config.toml
crop_scale_min = 1
norm_position = "pre"
hidden_act = "swiglu"
head_dim = 16
qk_norm = false
nesterov = true
adamw_weight_decay_other_params = 0.01
Rows from block 6 of a small multi-label image tagger, named by matrix and row number. Rows with one number belong to one neuron. Each number is 500 + 40 x the weight over its row's rms, rounded and kept within 0 to 999. All counts start at 0. Numbers have three digits each.
Before each neuron's rows are labels from the 100 images, of 14976, where the neuron reaches its largest size: "top examples" is what is common among them. Only what is clearly more common there than usual is listed. The data: fractals drawn by 1,000 iterated function systems, in grey.
# gate: MLP gate (model.blocks.6.mlp.gate.weight, 384x192), inputs 0-95
# fc1: MLP up (model.blocks.6.mlp.fc1.weight, 384x192), inputs 0-95
# fc2: MLP down (model.blocks.6.mlp.fc2.weight, 192x384, transposed), outputs 0-95

top examples: two maps; sparse; dark on light
gate.116:495502433512552480535494554559494499525471445513481471473538514551503411495507525506465550392515454511526543472554505578533447472536508490549461576511551492450508535418447501499509533571412467494480514378414508512549447492486535435491538470428539464565608471497484430430527527520515469543
fc1.116:521477528597503492536480564483503494529480551489459479479505503523488409496503490562518541455499452559525544499532501505541461508512476521579462566462581548528578536424504450483525515565405504490530510386411483507537464512496502462521492466506480479536611525505455468450560545520507506480
fc2.116:494478439538509447510527504499448519544482529491501491471501512556486441567480424499514467558544548526432466477550499497553468482481500477469409563479560533476497537539576421450446563568488536545536549519452520505495510480465513511500426453564538449530463491539468463410523470465531523488

top examples: dense
gate.363:488479471438474545552515556480427489491503650423559495503599466555436504513548465506624517477527518524532525520450448476508515462473526515550480483496549518477509514495544502517506465550480479511462578524476435590500515556468562482531464468541478477551493490486447545429486517487562463570
fc1.363:498520523370468526474513479551530528508560521579541519504548581474467443507485513489471562531506516478519439515544466475494501572466497477488435526567422518535534523545499514543520574449487521567552486515455396431444556406476535539508484511449543525473465430548470536484523488483534513488
fc2.363:516442479497485522573486536463497451514503524513509535497509520409532497489510542432523563527510491514546519510451510524500570495545492567431459452530408462550477534492463528507544524475460531443602444468513484456538483508502444508439438497473456552466505442509523490559451480479489544463

top examples: two maps
gate.336:497483499467484478488501429515482403511517493355519506553536537511515520529572531499473593470502587590491467508438465484493481494495480545444453534482523530527422520514526492444537462521544436542496415538569550477487520513489573492478487492497478453462492487464527509557539544540550574530
fc1.336:491475522465539544528547435447626568556427526513541610502535487544556450535500507500485573484526497487495501516574428533473521532503516477467479513441532366517458520487552486483476553483472448469545525502468512501509505489443468516530483438425490441454478535480482502536530519468520543503
fc2.336:482543475433549444547533472485521512558495539533584479463566467485536500477433505552492460507475392487539525496542563431535523524443464462521503426520515561484471602449514532558445482490525402551565494466519503469488422456498426438468514447486539459450545477529413558480510570481538456572

top examples: dense; dark on light
gate.237:501515438485494487468525471491505410472497420538434465473520489495520451531521535539534531446537502529422387464441514495523504498455482511462530483415540558503502483501484460514496495455552553505487522460540550577433455500537548411559517485485492551536430540502504532469450480528510476531
fc1.237:496449519486497487532477485537461475508452482548492488427539423579527487524434498569492545515414480519384378502558477524517508465502511546498521484472533496448507511495540461512514549446549438465559485486521441507536454495502489512520542505496496495548475467483488468532438431481508457454
fc2.237:522476507536480456525490436527437431535413515497481501423511494526465429498540489495553508526467460485527509532464581416480475482519538524511507525555477478488485429475486515492482487426478515538569507499488500483490426456516525470523589470515508561545497460454548472456452518521485586464

top examples: dense; dark on light
gate.264:495494530497508466538509587500489517504475426529450481542452533484539597549454495611565511496404536477456504445408553486446487497524458519492539534516559495435479533488518470447455526513472532557449532526515525552474487547505496524553571526557454508475494445536516475529588495509504424522
fc1.264:517478529503515459592528452535512445586444541565481447463463527485436498436506449537499442532479540456529543538470459461451486460483524531491526487492448492460491475458504511496491523598485561585488493542499558481448570491522508560507542464432480540534531529524515475507525472477525432527
fc2.264:533527494454523489552472485474505456521463506553545515511455570536456496554523464472533469495468530495510488475536522477471459478417553575469528454448455572461593487486478581473441556509454556555472556545434541486424494508505499453525532482476488531565473481440512403496498495541489452522

top examples: dense
gate.127:506476517484505570513439523568513406525572560449557511532475500559465457511596491454468525500548540532477514562580488500375533461446543486455525491552455508417550456461497521491571461513471477507497475510489477523542469541460543408486487467488514525585501469524490505512545486520526478476
fc1.127:487529455504495467515493508530505465484552495452457428559469487462447506412543514483486442460562440528486465543530511516510428430461477457626511535522497493561506465542463492494492578463495478515504509501429514440514535528503443491514520570519543523451493524511506517469479547493524491518
fc2.127:490545553558448516482536475554463453488442503498448534497513592511394497471497565529444446504500524540503545541565534495424547441507467451462522509498428571430543490405510439501568547468488541454556573445549530487511441445488497523540462550494496532551512484568499510464551549483482534496

top examples: two maps
gate.275:504459439538540491460554425533499465480466567510582487517451507559519517460553488473557524499436448482458512498516490422468474511498484463499486486526463529448431497512551419564578500543496482496509539501582533456467453450554427482536542452562480489483495527500455521546485445531528440480
fc1.275:497527547442456489528507544463480504505565457501456481446493515463444524555465491548419445480509528491504483497466499525535513492496517514519496516547539486541546521496428545457419504507445494542507484475487472549546529530469557528496447539450506484508528467503527467486512549488456545537
fc2.275:465525487505435529528542491536549510497572507479481466510521512497495555506428565519424513509468454512421477435542506456509495518474469519427454444492501511524544566452486457492512511478478554549518430506525474486533483443574481429503487493523453492585468473603543565477483489533538429498

top examples: sparse; dark on light
gate.66:481555468476523550551511544515478431566519502515547512438484481485488583513499493477494446474522576456565489563507504509445523523380558522527541480487472498492448629565448502437522542478522490498494485486475448571509522498506530475452506540452485515417415458579444503523481545437496492549
fc1.66:497527412552430431483415459519552462471454537463449549462452466520539525549483505513534491467510419562529512415588484455475555553514531461472453519560494546532500432545506563506463492468475474550538498550533552496476512516481538452482524476447601511431451533524464454437591435562499489511
fc2.66:483527352529548511476455468514453552514483518515469463531494490464462514494563509467500509482460446527508445456486529460454546487534471540472494593562493519512460510529507507531526595516495540494517478495527520521545520474461476479520518573488535506548532510532494497552514575527476483477

top examples: dense
gate.13:502514497498528468500522577478544484468460562495495550550501513469524509441541473464530520521508542541453460524550516549490529473408502439487462495496507531519495532539469516580491407581443466484513572524507489558549433573400482517517507559542536510457459513537488466541496469590511494495
fc1.13:500505466425508501535516546508502520519466573529489617499499460527457545506477471521518491477458437500552447547474435548463522459560487557501525459498483558547479407504455478543530554503594513452521452487491530513510537411461516461499472395474467501456523506575513501449424484566543462508
fc2.13:517608397535496521459530427486533449480453438502437427553567506478501440445444544474510452544529546474513452547543502502539478503538523488426486477527512410503563520502432525519485505530390499524478540513499520544511515542520456503525574501529455509518489411451511503565487546512581514481

top examples: dense
gate.150:492489513514455473530553485506499506461555509536613534451506466491521526476511514489472504504583512493505533502544464504460458489501431511533470470482544515423532407518489501514489479479465542555513471512470483469542523461445511430509546554544502516556433515463441410547491505514483515474
fc1.150:495556589450423472436534507482533456527482460505537545490518522477492430491512509490451514532563422456496487462572464472537530469450472426549549477491476532491495449513521484524461504463519536438487485477526518433521471515371492465531545449546540563490526465538476483531523509541426450462
fc2.150:510501571502434550476483463575541499456544528455510515479507471478430541481537449409524494526454482512486462458454483522547578422545491455559520524521529519492588487489516483540521522542481488532497455419529456523508464513496510491526517455534583513454452440483449505477466542468481431465

top examples: dark on light; dense
gate.65:503537461458442440544459476447449449442536503484484506436461542518464530467554461506444570460453475519493476422434522445482565493499411498531507539555506523416512578485479517519522527526512469433507581481490499433528560503551467508538518486481447434449427565478472511496511500543532528455
fc1.65:508555492460511468486454552506445462434426541440462470545461501462490516522510532514492602473463492486465523397505454452472571461446472479495486522489427509455496461487482500482503482543477511384452478523522532470504468561539518417513450495501521514451479525484531468462532442505499476550
fc2.65:507556587491526467499513552567496463460469500446500490486430464491467447491503509535424609511496491553499526395486492526525487452514466497509459465567535489458464494498476531515574510552472471456463492504500485475395507519525517482487497460483498463518476479573539480496548483516509481543

top examples: dense
gate.223:494462524569483558512484506511479472524514525499491497513503456468496511511486535456489502531470580470431501555449503498497568503547532510537486545501483474521495433523471516436560478459503517420510508527527499496505458475508579505486485525450450467520523493455480435558435520544477451419
fc1.223:497545531455527479536466519527432548525479530489482565457471524492511515460500459536487511434580505460562507428519441464493470516533451474464510454523491528518466448507527477533475537597464440518506513529552503504489484525476470454574504505501569491479510520521453536473494512473454527558
fc2.223:501449473521513583484483534479445505450484517517488499486413445467553545548528457499507505458557516553591484541490430502440487483468514462454521469512578514494473476564430503524470511539508393472550475496443534579503468525562488498503478521485460439491519484483553461502593564554523600564

top examples: sparse; three maps
gate.201:502522538459501528528446452493427487401493529551506479436478448533492548464485461505427424440543525450466503494488530536532492557491573519478512474469540560487513484545502466392472527442426477546498621512445517518492444533501532526521511521483488504613469442565503483496509544533488515439
fc1.201:491543533450542512504447471533474504434516475564511471417457468522491510489475464474475462429563489522490495491489496581508495510464593504489482457479521511527521492569501481425432596411414486508492587475455554518487405532529527512558524519452474496558460457544535520464522515555521572414
fc2.201:483495558443549522483500541523516411413470488498461491527502529479406520509591465424530530519511486474438513518472575527451437564559501495506428564462462466548447526473586490522517600483486425485530425518558534463494459478519483525496545486604515524484501544482538499550463490514487473456

top examples: sparse; dark on light; two maps
gate.85:504534474557488463515474493574421487488464500581515481490504440461434539565549504541477539456469500540434551469453496526460446465505513528519520564579466501596494618500499468519473512473506437449468490499599535502396561507435516442466559529500550470495517537527473458535536481545491485514
fc1.85:495505614433480468490563470609524508564452489454484470487508471446512558500570565572517503519493454497522503490490532477580560468491395552567533458496544516517481500457482453485484527531494428513464523502492504389561512452487485464526464444474499436465551557517502480599525467483526476510
fc2.85:489479434514478454489437510593495486487484409480512460511558558423509502539505475542468495539553521500487532487546534529465449582475535475460567555522559546501541435596545591486523491512529443480519471529519502446511534516470433477495472493425464484455442556463480502514516498439546448475

top examples: dark on light; dense
gate.184:502471509555509495559529514493424581490494507470437496488546491595487443453476496547491519469466503504470459493451442480483490468500428457482505567532458508503447530514467488505460575516538486488532547504498526521472468512495475536465528530501527457527468434513421609584534470507572438550
fc1.184:503426465584420482501567477431479550535458498446518452499491474519484456479518555484446513408475516479453500480517443403468468457483492443517506539499568518491530483456517522507498478513470500443532496524432516514522489547533423482512458540562500491565495526469526525523445533489506460479
fc2.184:497490450570430479486549548509506540509434514453522424428509543507501469487502520597449486532472533492452483453508425471564504489535484425522494496524485501466470455501505473486493512499540504479540526498481464557521498490456528500485507490519468497511435469501520529422450513467519496516

top examples: dense
gate.93:496436491458504517539473489513474460436597509463481440513494532561498502479464484504503455483502436458464377470489492516486486531457496495570449564438483562478538480448480433560457571478477521543460545518476491479581525481499480493478479472452553530551456512477607535478417476473514412464
fc1.93:502580469533502565581559492522543523525459484486503494498520434441489487476538523502459523546480520509511538513483507572490461422590536505498473471485520444514475568461466553495540517419507404521580504543428545544467517521531512588493519534478528486441491489497518529500539483585544467459
fc2.93:479479456523465504457512457405504452512499535534465542458501559480436566511512498446513431452482496377475502415417493516400484497487491465477534521512451483552477490483532532539488483515475470527480580487574503508533468471605493497628504497535530550511482502508469482481516494469453552491

top examples: sparse
gate.130:494557514536461490479583481517516562469513445448521446495533501487494580441608478421545484427462545484405499464515489482508553540447547444498566534472546501471530418554441555489531497447439459501471535500485486507454525578511532491481499523481495507570522471486506509492489450439472558474
fc1.130:493446466537503502524492501455500450513464521494517521459514530565498486521488556525465545473510427452517466521460600457501404522509485491426479480541469454543505531548591472500557498523491494500468444443533474559523511535559470516558499469551461512503526491558533500554522566569493459465
fc2.130:481485509438494483442481476508490454476550499538554492456465489469517507452493511557488528514513506552506532493519431496492549477532543441521513538471542510516435524522479466476508480376503472428483534495427536480501514531534539499452466500477520403454486499595476586599524507407495482458

top examples: dark on light
gate.375:509425521494418503507476520515482518471446553492567515484541489514530572515487561522514556481527526536465488495464471532472598501497535472524464541515533505525523486489469495510438492494458488478577442556558519472489484448480503490518447475499506410516437465485505514457512547527552373434
fc1.375:496433527422484511494505518468451487508475538470568522469508478504534527541432513509469581445484522572475490481485497496480540483480535501463441497542474518485491461547460515515476493529479503502518404526562421524505471482460493503459410497533475405454420513486491570491559537487558478490
fc2.375:478495467484451579510445511540412489437438529508611475496456489449491549540520482501422497497481520555535546482505510489532462473474550501529447543587542515497468541546448511563483532537445436534526470471515449491533548476575489513465511475488529407476472572479465562436510532434482447500